config = dict(
    model='image VAE',
    dataset='cartoon faces',
    train_examples=203450,
    image_size=32,
    crop_scale_min=0.8,
    horizontal_flip=False,
    translate=0.12,
    bottleneck='kl',
    downsampling_factor=4,
    encoder_arch='poolformer',
    encoder_norm='layernorm',
    encoder_norm_position='pre',
    encoder_activation='geglu',
    encoder_mlp_ratio=3,
    encoder_layer_scale_init=0.1,
    encoder_parallel_block=False,
    encoder_inner_norm=False,
    encoder_patch_size=[2, 2],
    encoder_depths=[5, 5],
    encoder_widths=[64, 128],
    loss='mse',
    latent_channels=8,
    decoder_norm='batchnorm',
    decoder_activation='silu',
    decoder_widths=[48, 96, 192],
    decoder_blocks_per_level=2,
    decoder_block='basic',
    decoder_attention=False,
    decoder_upsampling='nearest_conv',
    kl_weight=0.001,
    init='trunc_normal_002',
    residual_init='none',
    optimizer='soap',
    beta2=0.99,
    lr=0.0026,
    beta1=0.9,
    shampoo_beta=0.99,
    eps=1e-08,
    precondition_frequency=10,
    max_precond_dim=1024,
    one_sided=False,
    adamw_lr_other_params=0.001,
    grad_clip=1.0,
    steps=6100,
    batch_size=256,
    epochs=7.7,
    lr_schedule='cosine',
    final_lr_fraction=0,
    warmup_steps=610,
    weight_decay=0.0,
    adamw_weight_decay_other_params=0.05,
)
Rows from block 0 of the decoder, named by matrix and row number. Rows with one number belong to one channel. Each number is 128 + 24 x the weight over its row's rms, rounded and kept within 0 to 255. All counts start at 0. Numbers have three digits each.
# convs0: first 3x3 conv (decoder.mid.0.convs.0.weight, 192x192x3x3), inputs 117-129, a 3x3 kernel for each
# convs1: second 3x3 conv (decoder.mid.0.convs.1.weight, 192x192x3x3, transposed), outputs 117-129, a 3x3 kernel for each
convs0.9:112118113122182137107119129160157137136069122149091080148136140128087138129131103154150141120131097152143093112180136125121127117124152114148131151102159133141133105133131093138142109126093109114113124129126109143117170144130091137098125135138146092092184115135178152153150118109144154128088109124139099119127143129135108138126114134144108114150121137
convs0.10:151066109108121128135165097114150115168157134103146131127159095072090093133112100121150148073162139149180121136151112089145100133142080110125134091101154113114133145120146115090165141158126156137111159139136108124151125100163162081086137130140130162108159114102114108104115188118067177128123138110105157186187141111106137101105105103166234150110107123
convs0.11:094152102124133102093122101094108133071057104110100139150134122158148154121139138090114119119104142101156125126134125085132105139101123115139090099129105108115113103153104133206149176174129166129104168135144115107156130099142113112123141090119166117120168146141109159129124143127142105104120130121115134152123129143106143133124150107164146165147160112
convs0.12:102143117129139082107110174142141091111119109123077052139066138146134104127118120126121134116149126126114120130166119135126161101092135132097135123178123114159139147129164112107112159142087144168099154091100115143136159121137138159113158099118113114181150132146141127125095122141107097131098132111122154150107184112134186153140135124144146169182113110
convs0.13:139142093110081176162130153150132130102203109123095109125130119148170109109116115101125132172100117127090123108115146132117118114109136141111143135139134133068127142132169110122116148115141130158127153232125103147126138148129132135081143118136121095121124181141101132104132131103106096101146167129145138123111148147102153147175091139124088119098183118
convs0.14:140167163160191076131129141116137132141115104133145143122106112098136162120115130123129110113150147118114143117146152159183126136117143183124136129117127127115114095142138038087163130196128150147117144107133144132117095130139098066114109126133123124150146080129144124119115127105122138124106123139125071114215119116100149140109131131103082118122149140
convs0.15:108130126135197157118125122129129139142087119132103127125120117120160065125108119117142114074170103124130135102110118123122138112098138146133128140172169138095137136112159122132120163125135150118137089146119127133136114140141152137148113119122105089111126080089090134142147100111158144099132166130163136144091115100141109125104192116179099138096123111
convs0.16:104119113090102142112114093123108125124154163125099137111108145146091067123119129151115138181100112142142116129105109149092081123145138110120116122139137134146141145148137189184083130071124117128114113104125120125134158144126171168154152135121140123134140164133124116128120119122113133139138119120128168151072104173195132144137101123134174131122100123
convs0.17:145135113151126116111099169152136148112192135113151137114112098143145138106112136121144134136132135145161136133139154125088105099113068139163139128154116133166153121140137147132144142116148146121117102127106110122148133173146127148115083054089157147113093142080134152098138151116122138151143186134120167098083120109104158143147120112109113115092086142
convs0.18:159135149136151091131132095116128128117113105158085142122109128095091103111115102144130133144150154124121124134140145131142116154116122168153111147105109112094132112113109130118146138140134139073132150051127124162151116123137142131133131122105152151146133113122113138104092108108166166136142118122126121123116090150130102146085165114170118137131127123
convs0.19:143157103111113123090159108123127089149162081115117142092118132126104127140114105122111137119135144118097130124102128106096077103156120131171142130185158182138128117127114063173142125175151146116158120120128143075105141148135144123148139112141109111122094123132128128156110100120131127163127124136089123161130072139134143116169111128108172111120123121
convs0.20:148128105102073160118091130112093124148105157106168109115122123133243151139088143152138116070075117133125121103110100141130124146089142132137128134142148148133125112143146132176116149163117123133144130132116167136119150113133129158121161110139109080130087151067129122105130113102159181148138160120130134147096134083111129141132102116145109115150067148
convs0.21:123155158167194179071167103140152136106144083111117121151129143106142179135146130116126128153144125088090095121124152133132130061162172102098140119132156088150149125131116112157180114135136104147116107142165142101136142151120119109150101143163128136133145121135145130130134141130114103159144141110137130116097135139102091115172143138116104121120145129
convs0.22:151114124121150125135163139120115158126125197140112146123131130140196139121116146155144138131174123144128132156147113153089157105124141135126128130103129128131117135144155114120148121168164113077141137184134123140106134145119125158153132067112134130095136066127116124165129112117094196114108121125091149106141105134155182136134158120086209114130112112
convs0.23:131136183152165159132137149151133112148092130131156117141173191126168150125106134146113167104092134098107139138145110124169141142165140139121140147121136155134104133113121107121133142121119096152153114131114132152137153118113076143111139119059105124119083121147135120126131150126109137151118120126072103154146115135141104158138116102133105146143120128
convs0.24:104126080067107114119094146091128114133218158131144130117153110097144137112137130165139132168088150137115129146140101128111133138121112137151111105085108128143120126137142159108140143136128131048123094170123129115176142147150148132152112120126143166124165188109124156091129110134128123128121103148172152134146103131142112158140078145128149116091117145
convs0.25:131133114118144108135093123139104129135163111131161115126151128110184122132115135137099131138125153130143130128147141104139148095091110133116142165065125106117139110129085146143200119104135133112109160119159111119130136119126137136126146139106144091135182013187149127117143128150158100150123145135147113160125083181140135115125133125137140103109149101
convs0.26:163134144133143171145198150130122146131132117146122114136108131147170142125134139137098136117118116098109111139128106087103141127128144143144140159117148154139179165124088119088151112141108128118143152089118164157138131132145125206133107083119098131154134195101113078110148165141161079139127174128119137108125096132104142117100149133162082179120109091
convs0.27:119135096099150154127089103161149165136097174137138134105138144111071131119107132148170135144099124145112129126126100143117159149093139108127153136152108113122146126122144149133119125137100131110091170143163149126122114107133102114120128138115128113144140152136146152153133149147131091108137139116145109147080160114115144151127132110124111115120075128
convs0.28:158194148163109176119140123158138137102127157119136137133141133118130150144103119068070077145135105098097153115108172116169140128140133146145133111088102112135162118129119110106137123093142155116135129092108131099120129154129119081113114130132139086167088159127111110125147167149137141119092149109133122083130131105121111116131151141143015113105185103
convs0.29:106135144121121084139128117107136117183162118136107166114107078162099148141127126131144158076092131124124103092075113152117110176134118116124165112117118090109136135115114123117151127164095153159140177080143086126121100142129139108105130138146143138134143121104104125138088077114137118122149136117141103107171132111110112120117182123133132144108144131
convs0.30:141155147130101164123094074098122130135155142123101108141146135146161143122136126123130131075187110126114137120094143123105187093107123135101163154184118105111104087124151165113127118106155137142159153138145167118128130127119131160105108117135128095114105163124138127166113148166135018131144122114153146140111133158137177178113114133175088128107141115
convs0.31:136117115153224133139180163142098120136102099121131128152144120119119080119141129134126129111142171100136118111120108100115139118150115159150127146186158086150132131145174107090150139141117151129122125058147138131148158134146143175127128097103112133131131161124147111139143147123120151128130106134138116118142007164140142191103152133173108132100096135
convs0.32:129099078085174111119104106118097114155122135136125108139119109107116175120113124146136095101098126136122089139168106122146156123139148119132120138081142110155129094109133143140101128127097145115125092183130133139125175087123126148118149122120146149107172072167105151129100107123142220102150114132128113161113123144102140134135080128127207079127108121
convs0.33:120111135140153095153137090140106110149113131139159105121163151136093055124085137135144147177142120156120202115121135136132121096119125140107131166192088152113141131135137127170126114124126130167109075134128129157131140097138142167154138113130104128128104130166127183170103109097134135129125110114147103134111159127166130177127128174121132128110095116
convs0.34:126130150147081108115114145140114146146120139156129144134137181121117112131134109126138092097107130136097151123164129124227089126144101139105127154101139136143133141108126142112161121146118142168174121171124099181106111117110155134126130114124116122164136130119130141114130140125138168134111129127154160142134199118083111092136161091133065182120139125
convs0.35:102193119109163102140152121127105126162116143143152152126083095073138106098127107134130135126185173124106138136130150157071106119107146160128118138170136116157183094129146077172144093173149108135156113141043150113118109183106083149122101143107126120084142047107135111116103092121154095133110142128109080082077100083146090134091081096130146123136108124
convs0.36:134128138141154133119150135115161126114132119136129131118141129138169154101123108110188143171141158152159150106114136123163134115119177108070090173149106122107140097091151113111146173139116136132135082139126145155118116084135111133106122121107088160089130079154133171105088131147156120114130079108143124181133173112127160119142174118209146127159131140
convs0.37:110140120136123137079112136126100124133128128132135069127139133136168099124099152112126117113118120052058126128132124149153108094132118100094131136107148136182114127091120131117121128144141112128145161160131137162147119127139140078159141157151123128132125139122122133114136129168165182110144165076150098135129138141133138086139123123109125156150204066
convs0.38:120110138113114111113131129133156120118149030124108154127176165095120078150160116143128105116106126123102127121129153126177116162154116122141129117130143119176160127090135147107196127105129104087088124057134104104144149087119166102166143106134137189123077148111132124085132123091099131143113085161124162172121140121103133137119049145148155152089094114
convs0.39:135112132142128114139142099129158131107133118133106117116116118097157100139143100121118115126109114127101128093088148123135080131133149126145137144105109111144113126128097138138128140120124151116157117149094122147122140107106174154133147123130123176117116068150120140115129102134132158148129139144142116088160129128160149102103141134191136144086189123
convs0.40:145151141126096148087145109120146157076216153125108126141114119076097132119138138108120136130122137101134142120103106124112142125146145066153104160115123128147147135129112142100124128105172155138148140192110170139097110123126126043134136138134139132156111151101114114148130124148112127131103144118131107101168106131173117122125093142119114110140165115
convs0.41:176115127099099129124094121153136124106181079114139107132110144121108123129151123162138136193118164121145136124107130167141178152150136127151137114145115109121105135135117135126103102110130118099116093119154110152157143126142104102131137144110104123147141142093094095105082138123126154131134098117157161130121125106122178129166134125132165136183134114
convs0.42:128143132183178124148172161138117114107076157138182115104131146155075124107100105156118111133174156123183109101147130103088126122108151116138117143173143131156135157111114147148133120106145091181160150116130094110151128150126081167144142151117106125100145113147093081094097139131084091151143081112128132143127064132142149106143159115107123149117079126
convs0.43:135162146103181076131155152116166147144126147123115148129138120159169089093147119142139142132125132134108129084097085118078156128126125150163157139166174137125131147139137122111171121190133153132150102030147129083123134104119115111143139134136123106101069129125124135151126148136184150163131167135119109106122124123146118167131138138159205108112056128
convs0.44:118090152109122119107096113121104130154125126135141116107132128125143090145148163142116105129108135106150118167126132069139170119146136139150120152147144152104145119127132108177174157132159113108110144164099142122126131115148160150141117127160128161118198070157162128128149167123130159145148107127117132091143028213125158114107123130135174134086117119
convs0.45:120098167126128147107178148120143141129180167127123133161095128107140114107121128108116147141160151108155146146115120090109098146085089165119145099123153157097170142132113143102136134058167156128131117209172141099133100167133125115105115110101136103134163100101149151161122150165138144122134117158099124093136100120086147125105142154137052128117145112
convs0.46:126146152115118138063124161134105135150125180116148156096127125163061169124142115137126139119110138135117162121151129177153193131144127098107115133146180122111135128129094121090112139100127117158138119099110146157103154087137093117141122139144101119114127160145143112140115123152099175138124116115121122153122157158138154112158150135129195129148108128
convs0.47:151152094143120158170102128097104170114192120111160131130116102121117111117120113123142175158148159124102136140132119147138141132180157122132178160147153164043152119154144148144112099125122139147084134173136137149165131144155114137120089059136110153096111127123167138101085140150089121143111115152111073128138117123162106128120129132104143133144129168
convs0.48:117107132192108170109111102116116152100135111115092117126156140114186157127132112133132141055143134076104127096097133121113157092134114102157152140104117129153104126155109083122124111122152156167137164203123153154126139152115136100131132152120127155135130106147121147107116121129137217108160116138159118107199068102134139105096125147154145130129168117
convs0.49:103097142152122142129192163139130109070070076141149143158137134141143160121143150110110137121131118094132092130124158162107150110129130148136124128103106151135117103072121103133160087129098120117082102179161131086136133116128141096141127109134129152141089146147112113155104117130132102084120127113146123165152090130141098145127097150119110127151110181
convs0.50:133085149099126146170153157142149119134171130139141108138102094116093122124139113134140140097113140118130151131101122095165104124129125151136130138151158134169152150174141095175150101152108123147118109107167118123158137112148123089151118131142142120170118112163121123127123153112133134145109122136151158126151118128122120121119073134136142147133133127
convs0.51:153153103111109116144104139127127155103145117131153135136126075128140198131124131079120129130070172145115100104122124146181102124104155126146127139069153142201136113121138136170149141122111144133158131147173119149174099099122099128133109137116158112090088133080127092120154132127128088113119138125130129144163168192114113180102115136121073132159137091
convs0.52:063160107122093134138151112134127124135090144126109144126150115136109112132107109137103118141244075148122120105128123110125128130107135118105141114162102120134153101135101107144105152167135127164139160116126098138103162163093144199132151116137142153134109173214101125150114140133127098119123091143143169155132123102095135140143117128126109144146108074
convs0.53:157109111130119119102100138103093101111093146098128144133144139157110157143147125110118119103065128115063113155134120122129132172172161117151124136138115113114143131093126071094144136092107147156074162127095128123122154115137122131147123122130123136170123139169120103134123108144141128178072129150107123133132123076156137134090106138085122129099102130
convs0.54:112109123166138126108099118144141119114153108134110124100119139137130083136095123108164145140129119140163134138117129115187115146088110123092146155109147127144090122112151114141132117081095148102098140116138147094134106153163150118103126162156152149122085128134141117132113135123162209128148131128137122110149185152128147120113124151128087118134146099
convs0.55:116129137150109139139136214115115135131087131145101116116070128115138150146133133137095116145087131157101174083154155103179169103177131109140107135081124094157119153134123104095136107143129148127082106137122085151080114115116093047114140125140118155082149094091118131118113099123120138104139099137129054111161133186115091065154085157105098142135152144
convs0.56:143126116148135121117124107113126101151130126116135140112133125129155088118141142111098139182146115128145122125120103110101134165121113170136139177140160134168161150154109081120106090125149123086106168076139113149119153161147117112147117056150163133132169146144115117093121121125169165113136108106108111102107063109110073146156125124157137105151093091
convs0.57:143129151158161149123134121139127133139130117127138162114111136130124169150117134121112125072123144101162119090144142108107123141118162141107134132088163149174102118147160116138124125098151176154120119184139097070122120103143125115161162137129134101104135117125146109123134133150110160095151138129132110139149060094107130119111098140117207127144138127
convs0.58:107107119105187113124077105152108112103073138131105113085077088076195141111094093145152151135152126156164107173158141109110136098122094129172128165170114117141124143105106117116146098132140116089118136147119112111124111135138123222132114125113139108161147110146145142138160127142142128120093148140095170162139182112119113145137122159184138108137166150
convs0.59:076140119118127144105124110128150139128117123135145134126170139124153159112124121135147114130077133135133124096064135105114147125145130129126135077113130129159131136110116139176109146111119134097141118103125138098155131127106154192120145167142118109129130177112129083092108099133123137166136144122132137169107092151142094152124078111106144142127124134
convs0.60:141146125105125139115141145160132125108107134107114118152123136142088147135147122135115093109116095165128144123109133162101117147093133131127170148119118141132108140142138144146151089146155132133122171117149126132146134133105093101133143142124126143141163105127131145077114150124087074115148126119101080141102173092131124143097146129161116176148085094
convs0.61:154149148118163151144137142116107124125153126129146106168166084142083076137110161182138129199103130123124120134106147123127151116142132135131162135100145090142142094117155126098132112144118115127123145132128124142138142084122150113105126144142157151121124221106136126135124113135134164136138116133155166124105127094075168136104072121103152127142126116
convs0.62:096102110135100141169111127126134112131156167149121133145090097150028126136116105122150145139144089114136139101111101125106138129131095092159137169098187096124119141168139142103132121151125158163119147087169129147098141126109135099113170115115096150144162176136122127120098106112150183148112118120135142150096133125131056120102088141129050157141172105
convs0.63:118120135105133124156157161124139161154078121126141145114195119131097150130138128126112099124115122162131094124149147173103128140142156158107129127139172133116093128149145128129152137103122147086148099171104095074098137155129111169134146128124142057132144108126094093098147186108134145125100135143132122137127141144102167078136113109141176125110145130
convs1.9:142102132127104166141133121136145133118184120127131126117161146166099133118089126117144137088192133107119124112145124114166146146149142116159130137166097148187135157188141128127135131139118144136124122107129109148127133150162164118093145170156117116118105157117104110077126146108108117151112120136147151124139152113135143138086137144122114138136113116
convs1.10:124149130113093175100123149133128120174139109076146119119154139096155159147134133134149144150086121064155162140120139139112183134138162132133137113091151158136134141183130137130111131089128124111132140144152133159125116116158147080108122193116118136166126103114109145097113101128140125061113145115123111113098099154125095122122110142124143101124113091
convs1.11:146139107103149109157125084151131117139187125134084115087112121127125123115118106163127144125124101125101126128142155140112139168152116108111120131149126129121096137114121185143131146169144141135155127153138140168138111141154108121119123140180122136158117150126154154177080138152154185109119155115093147119090093170108158124124115153113141129113129134
convs1.12:121144163161143125130114119109098134139139124166135164129098122120124119076142130147131116181138121138109128137164123104173125114112143131122125102128144122158139099143146127133111127135176124155133116136120136111118135115114134118128107163125133141098112101121140043124117127109160172083153119136116127116137136114149135129135103101140149058148144118
convs1.13:123119091120100079160168121118173161119129133120124138088119105092140091117125133174142159164159159164106145117102105127182153117136121118118139152119157153154124120155152195100164141106126093136116160139104127128109152162160129105127141127144081157144145149153131128134157116138200137117144135115133129110117069113091130092132105163123178176087127125
convs1.14:122125153119149159125121120135133145122162151137105128127125108138140137096090106117125171094121153118098103144121132136139133150133063132107116143122106117107107134109108150128120133158121138114125124111137134145139120107100090097108134155095140110119118149123115137124111131107132145084127167134109122148144099114124104118108156124112175082160129141
convs1.15:133115123161170129107094130151146155130122112130131115155172110144122154113113145132110139155174126132137130135104149149144105160121134152134119099133107166163130130111103144178134138132110121121122127146132112129123166166138159118128133118119118162150075120090121162154143154151166095129145115137157086136117096146124153140118156161148136147095103133
convs1.16:123140115117147145121097146128152144134130106139115122134119166105071144185133089160166146110107123111118138114130113157152088127145131137160144119128129142125113134097110135230147106097094127110102140159093123122147131135112142170047122128160147125120136160131119117175134099147107074124149122156117136086129147100138115108153113107147124110124150115
convs1.17:147136133102151136146143102088142117102131135131114123112106128141133083109128140080116108104139134170162138122126166121148153126142126139128124125117114107153145114137107137084116132118136141124144137140160141107138111079132126122165123093108145111109102111119131108087107140125124113105136138162110135109102094103081091092123125131163111142152110129
convs1.18:155130116109133165142154114130158141106133127123111157111117164139136168111071069155145161166174119154123107148159132083124120135104124102113101110161116147137152122141093123146125102147130131114143165106094109129103111128103116135098134126160094161119105101159124098146128107131143142152154096108090112125108121174134113123132107105092126138131106076
convs1.19:132083130161128146135158086129137092165119127114135123146160148149164125110133135147111142174137131170124154124135133120157182125125159135122155131138148136130133144139127144128119113100090124117168112092117112165106143178135132117179146173136149152164146095080114129164137112193132121124120127140126144147151142141133094112092122106093147118104081086
convs1.20:110101136103138109131092132115140124079123086118136129120107127079126132149157140145152119102109130141187120146131079134143181103131133113099100096114114141148132140120144161211119097123117124123128208183137135121148116133106103127096141143144133103148141115135132091135117143110144109138125102157127119121131148121138136141112108159095113145124151140
convs1.21:145115143121135109108116127125091130166118142141139132086110141126147129094117125165166096126127053138140137095108126121103159129099130167119144120155158111134138127121109134150132104129112138097128131163151115141129140072136108138095155137116182165151122129090160102127078083128117173133140109163142133142138145123127124144133129119116136163157118135
convs1.22:162153123093099143090146116141141130091073109128129137147178124099098103141124131133138111139134122092136122130096114134126122130140138153151140112132088117115114101117146145176137126120130156158148128104145125127153161169130153084148135125150138123099146046109132117093101111108089167143138107138129137146107150124168135131102114090112095105135136130
convs1.23:124116135094182114152095109075097123134141133152136124109150107118143186163172140143098133136158135082117117123157127122175153119119126151161124141147135098116100161154162102139130157134138113101107132120081128162123142140138129183173151147132118117121126150094125100118109051112162106143141109106148134169103147114134117103132139159167113162139161134
convs1.24:119163126108160123129093118124126128139177136123123137117159138142110137171168160117165120159129135113106115131147123130107144127136113128124127121123154095109162162101121142150165131165163111112104118126113094093102147159132124125104114127126142114110156087096124145089113111139080143142116102174152129146114116049121073074153108109143099116161137111
convs1.25:123141111106057129120173141130163126123056107125136135145172170107068175133125122137088126151171160141091145136131076155163109132117141140176143109129194112093118124131129154112153127160156136148123116102131118155149146157123125107148122143120159103140160102090142144116105106119096070121136122133130109132113117138114137144163073079155137051138138117
convs1.26:146093130132140124156124121120100117107056137096080120152107138150212164093099150145086110089140106114116133154090135180142125101139166140130107125108170122143137116142124162110119152095174141162145085116127093063092118194150113169134144105120146100110129211120125109109146143120095160134112100124146107169131072146169149116143104097123074103090124154
convs1.27:128107108123144118116124130154142148149071148139098142137117137097160115133106130140155138133072091131112123154123116152141097137148129145146136110165121135124191191171150093079111091160129118072123135169138140127128106146109117170135138137097151175132170121171161167170098139108147049137160150110114114089158126139142134129147103107139082097113117119
convs1.28:133124135125137163124151142113139108121106124104113152154171177113150149097069101068129123124207147139133151146129129121137094127103139139174126159116154129177145127121134125126111122101126119105116129132122081075142134127154126104075159125107143129114111114129122118116114132120107124119089110100152170153155216124181143145102115121112133108137112088
convs1.29:101106170124130096129150189136113141124076107092079088107096130164106105117128161113105116129150112129098161141145129101139139126176113103101081140103131119114153128142114113145167145117122114097129134124162126122101130156139080100146127113119112114144122154156109122113109157132136131153091142132154108110093084139153141085101122142130145132094130128
convs1.30:111087153103181143141109103118091106122102116092144124145156106138179135110141108119121147092200129154098116114192138091143096133120117089126112160124133107132108128123105140067106127088153129112120108169102117094131101138098152144138118129121100125125119147155138123145120143130138151115136144128111077124114151122085144154107118151144172144140150126
convs1.31:172159141065162133122133126135144148114076125128113131160161131120114131147142117150129120175116126123143142119103113124091110114136128140145117120097148124101139111071123124130121114154138123134141099168151128123123163150147197098085143151125131130130146118131125144151124102126094184152144123132111082100070194130140114109139160135121114132123132134
convs1.32:150126122200149141121135137148134150114120134083077114148160142072123121130186114166140144167079111128114125116133113159017113158096159133114106155101105133158139099108115164201102142134110113110131086084114144126121140150133177083117133158136134135130170096130149125137130122144138098123156119122128132113166151115112143146140095099099125070118090100
convs1.33:132142116129107132122103102119146122103110158147148129136157163117112125123096128129174185153085197167125087108141155166101128111115117121150113107125112126152097131153130136099097129106110123112130154130126136112133130094107105146065144166138152099139148128137126123130116148113157127104123122151104117124123155121134127147148152120135168129133075130
convs1.34:127122127167155140112127105117094120185217113110153106094140116169179150107112145122073109089174110147141124150156159088130155129140123135165133140078153134108127126072149158175147132130119109134148141150121104132119140121117200105123147134115147127126179161141095141103129154121136134141130124117149095100093103114131116127101151149142109184104119122
convs1.35:092124107147087131131144151129112124159099112092122151128107122137130132125162076101120140110156146091152112122140155147135144121148112144121140133139087150111130138120125097132146107115128136114138127150109110147117131126125111174087138132104112126135152115155095173123128117109152131093101125111094122126130103107143088108151166118180148151145070121
convs1.36:158149126105108100151170161145116117133152130135096166102120099222147133090115140144098112112096115133089081095119125130133113159117129134129113153152093164095118115082120133115083125109124126156122118138147120135102149106114116106127138098111111124125090104122073095144136128147110139143117111140151139146144157108126138143097136142126069129090090067
convs1.37:120100132145114127142167134099164103099185103117148138126117133120221153105138148083133172124157157170163135125122132139118094141151107147178106183121121153122110142166146151145138125116115141121160133154181124136145118081106131115142131100150133095141130154157157171153113143090131095132122130123140116108146116143115120138137152103138126094149118135
convs1.38:131144153113108134141129148102124149185145105165173144148110124131144135105112129117101107111184163162162155084115147105101129135115106068147144133105134121060093070148086132164127126131140152127099099105117105086142129133145120139155097112156108132072102135105130106114129157112086112128119121085141137146140119132090117115129091101151141088141140133
convs1.39:127121131170160140122148109136140098151106132133139143117128104118167136095075111157208149169224141151120176114158131167095114150126119098151093139145150117123123140176175092134161114117124126147133119127144138130136133108105138099123130111123151128142140128119142158131130137107121102130133124114117108125186117137143143120146126161133138125168132120
convs1.40:118115138127139163105129127162119132153051083123109097131099149153114171120085106153125080129134100087084123135110059161143097116143168148115145132115146153161144139095103108189122137141131134069125077137060122115105136135161145145090120148140111130144146083107108137098137117095097187175095155165125137148134141082170180106118130105098112142109127139
convs1.41:128088124112144137095162182133136131152121066106125130114122132168135120128131109149160118162075130141152125147141102170112146102126122081119121155153140133125090104140173155125124105135180140130122149166191153137119144141135172126158104106136096091126118108143140080112137176103123170086113131099140151108135140105166110198140145097135203171135164113
convs1.42:143117168127155169104105132156123111094037123113136130122161138131109120128133124120134118113069106097098105132138141151094090092165163136146113132093104123131129146162144143098121128129102111127144138130119136140125121092099138122098153152120146125109117132146130145120108120157134163123116123118117113097117143135172142141129134124111096075140128106
convs1.43:176125145117145144128106123081129128127093117136154153117155141094061122127088133131138096082138155136152144140116095121104139090135105122117136140123098132139093105149139130142114130110109117131161150064129136118104146132108128119161120107136128149148115135145109121099134102115148143087139154105108129137111143136114143148147132120153096121130169143
convs1.44:126130119102112125102111105125106124098029101164141115111120138121084107144131133153106131162121153158140158106101113175075091114121123137104119150119121131106118134177161116133164134122127114119115123096114120133121113133142156127109140147140097118125103120129112103119114124127157153140133114117188146125169137183150114121128136159110170121111128135
convs1.45:112139121150116138156116141119147141121129138148111124119172154113117171133115079172112125102156140132092131120111133109146131136108120100175115147155104162109098124139124155136135120151117145127096127131121157133132143134145164128102097144119149133121138133165141137132155166124181080095142125146113112129113157125119098110125149142120084135118147098
convs1.46:124114115077131129111096147093154132151139092165123159144193133130081167175122119145112107143103103100114122122150136110132188106135102119131136121139120133113112164142148099126126109115143098118131151116110152124121169103104100137130130148118127112130106108094138123128146126094141148111137115132121091115102126120146087113116164146172129142124131097
convs1.47:138139133138120159119131176098157144146119130102126136155109128108078119116162133116130157123098095113128103090144144122116102133134102140131109124143135102094126129139129111134162130095101099119124092132116137118149103100138102081134167116139106113105126114133117122120120118151140113115125139118111094122142164118152133133147164079130111130137113113
convs1.48:124138137157139148101146120090126136089113152107116159146150114131111105130095123097141110158153119108108129134145106157111112142166169110131127157136185161135129136139146151089123165146105130112117108068138149140126136175101127103122138154112145124150106133157107099136137109147100148116141135134124115141147186126145107129112144131120136121120141106
convs1.49:137145115153118159118110143103092118116164109091156167125101125142126136171179114144156141120103165146121135153133119145175123174108133116089108070147135091121125080095101115134101164146107103123134144145108128129109117144129104086108121124139128116140102064118153109188132109137108151120138159124120138105158118157116135136130127141128138151109129139
convs1.50:121104149134177119108121099091090141149170150111140139087096122159175127126129146073094130177140167118135134143126110151096163140139135139127113123095122148127123141150176089129122135124129158129134114120131122129146132116110102083176161097142144122131127092127109104122151101094110144158144106092136134117128122132105096155129127137141132097146145129
convs1.51:068124146078095109138115139108114121156171123131177131178127104127115167112131119126120119158103121127157146134123126145123117127117124095081122137130135117078108111087108133141122135109080137138118115122136141136118174117118149101121150164118134142142098136094135084105110129127167113128123087149120103127129089130137067050124161151133155148135106087
convs1.52:104142128129148093149126136107120147146138151097117121131098123105150185132126127167152171127168116123085111115112114126157104167155103142132090135145164144168129085110120190130135128121120119132155135091114111123142129159122082112113082138109094080161112121143122163127143117134091214097107154167134145120149124046121115118114173141109102111139115122
convs1.53:092120144126125100140121111136131126149153099133105137118082130150093084139095103136115105179030088077124122111122114111154069121136124119145113104163063130126108128119111108147136117145150129131121084117110133132120142110136122169124116122112091128131134088158161120182142123158108135180113109163150132128080081111123123097113154124136155098133102142
convs1.54:139124116130083117146142138127142138163080180163180131122117142154105124085087120116088148108177137128111124116135121147156149124112132090111112147132146129133130105172148083136110119128113142120148092154131157134113109167158157143130105155117082107133149128208115115144152136146166186105150125113096146096119146074141146108137133127153127164120123093
convs1.55:099088103135175078146110167153121117128156094148131198139129134087117142145121120177120122148138128119101092131124133116141141120125140154094088114145108118102120146070128144136105125144127098106113115171132135162133153142120071105131127094124147123166161143124149146130157111153061114123093102148136137135124121132139133123113134106077097111099086116
convs1.56:112125056151064124108105136117108085108098168145116128087123097170183124168118155129128135121135160115117141127125129125119145119166129111101109142159123149140144117168162113127139117125143187155096156169152132126134128102121115104131174162124136102120133117104137119101102087123150135101096124094107110120127133124165138117136120161089144142120112120
convs1.57:166140145094134099158140109111141140157147132098167128165132117142130148134136086117170146181125150117118085109145131144134129171116140134148128130141131128154095120128105133158125112117136131121107127112111158155132132099093074079127143135162145125134132089162154101170111130162102151115129121102085146082131113151114096124129088136093164088123149156
convs1.58:142126138117130169152121119109128126144140127143099117128139158120113160135136133142099098126191120116131161117102144126143164117121094148142111122113149139135115120075132115100139113148093091088135166130160129155099129108167132119099117158142123136158135103148123090113152147102104191119125108140152165153143116098170130155103107137145175130131160133
convs1.59:137143156118115156122153100148121132155147158135133147142130127118096113102066120101111153142191150124119162126148140089073143109150123114153087098158154116102106131158136071107078132140131136139122126102143108148110122122149093107114141131139107119121182125154141147139141143114134081119104092095141154126111100132118085099134114145124095140142111119
convs1.60:120090096136155106141086109135132097133063111104141104156149131101111101126107106113157126091160096126157104109122113137132137112114097131188141152127120127123108082058118150084150134104102097087111131146119141148128138149127147134140167148151104138150101164188112106116132161116128082093130135162102157122124144111134124144161163146174108155127151163
convs1.61:093106100143124125136129143092155144125129128157119130172137154096071119116135173129143125193108188133137121120147133129149110153122112162119116134135156143122143160100099122124176133114159138126098132117135126137148144088149150173114119095124159103168160149137178109133150112147112056127104126106153159164152158167100134160087119142154118092157119143
convs1.62:116160123113148126138112144115123125157184156117127103147124119144247205121141127114118170155178136127109127134132111131131166133129131147147118144135122134120134119112114101216095129153104139088122095113103144146142133157121133148112104130100146107132106196131145132156111130130158126125143120141105146099104124105116142127156112113178119118134110120
convs1.63:121104121173223115123099136133144167107120127127134136126092130116154135094062111120138138118114105127120110128125138127110148142119128139151127149199176134140117117121124128097131111131135127129125166168109127129119121156125130118114181161145159172127151118130146104142137127129115066152128126116138162119124095138123153169101134124161141101145134106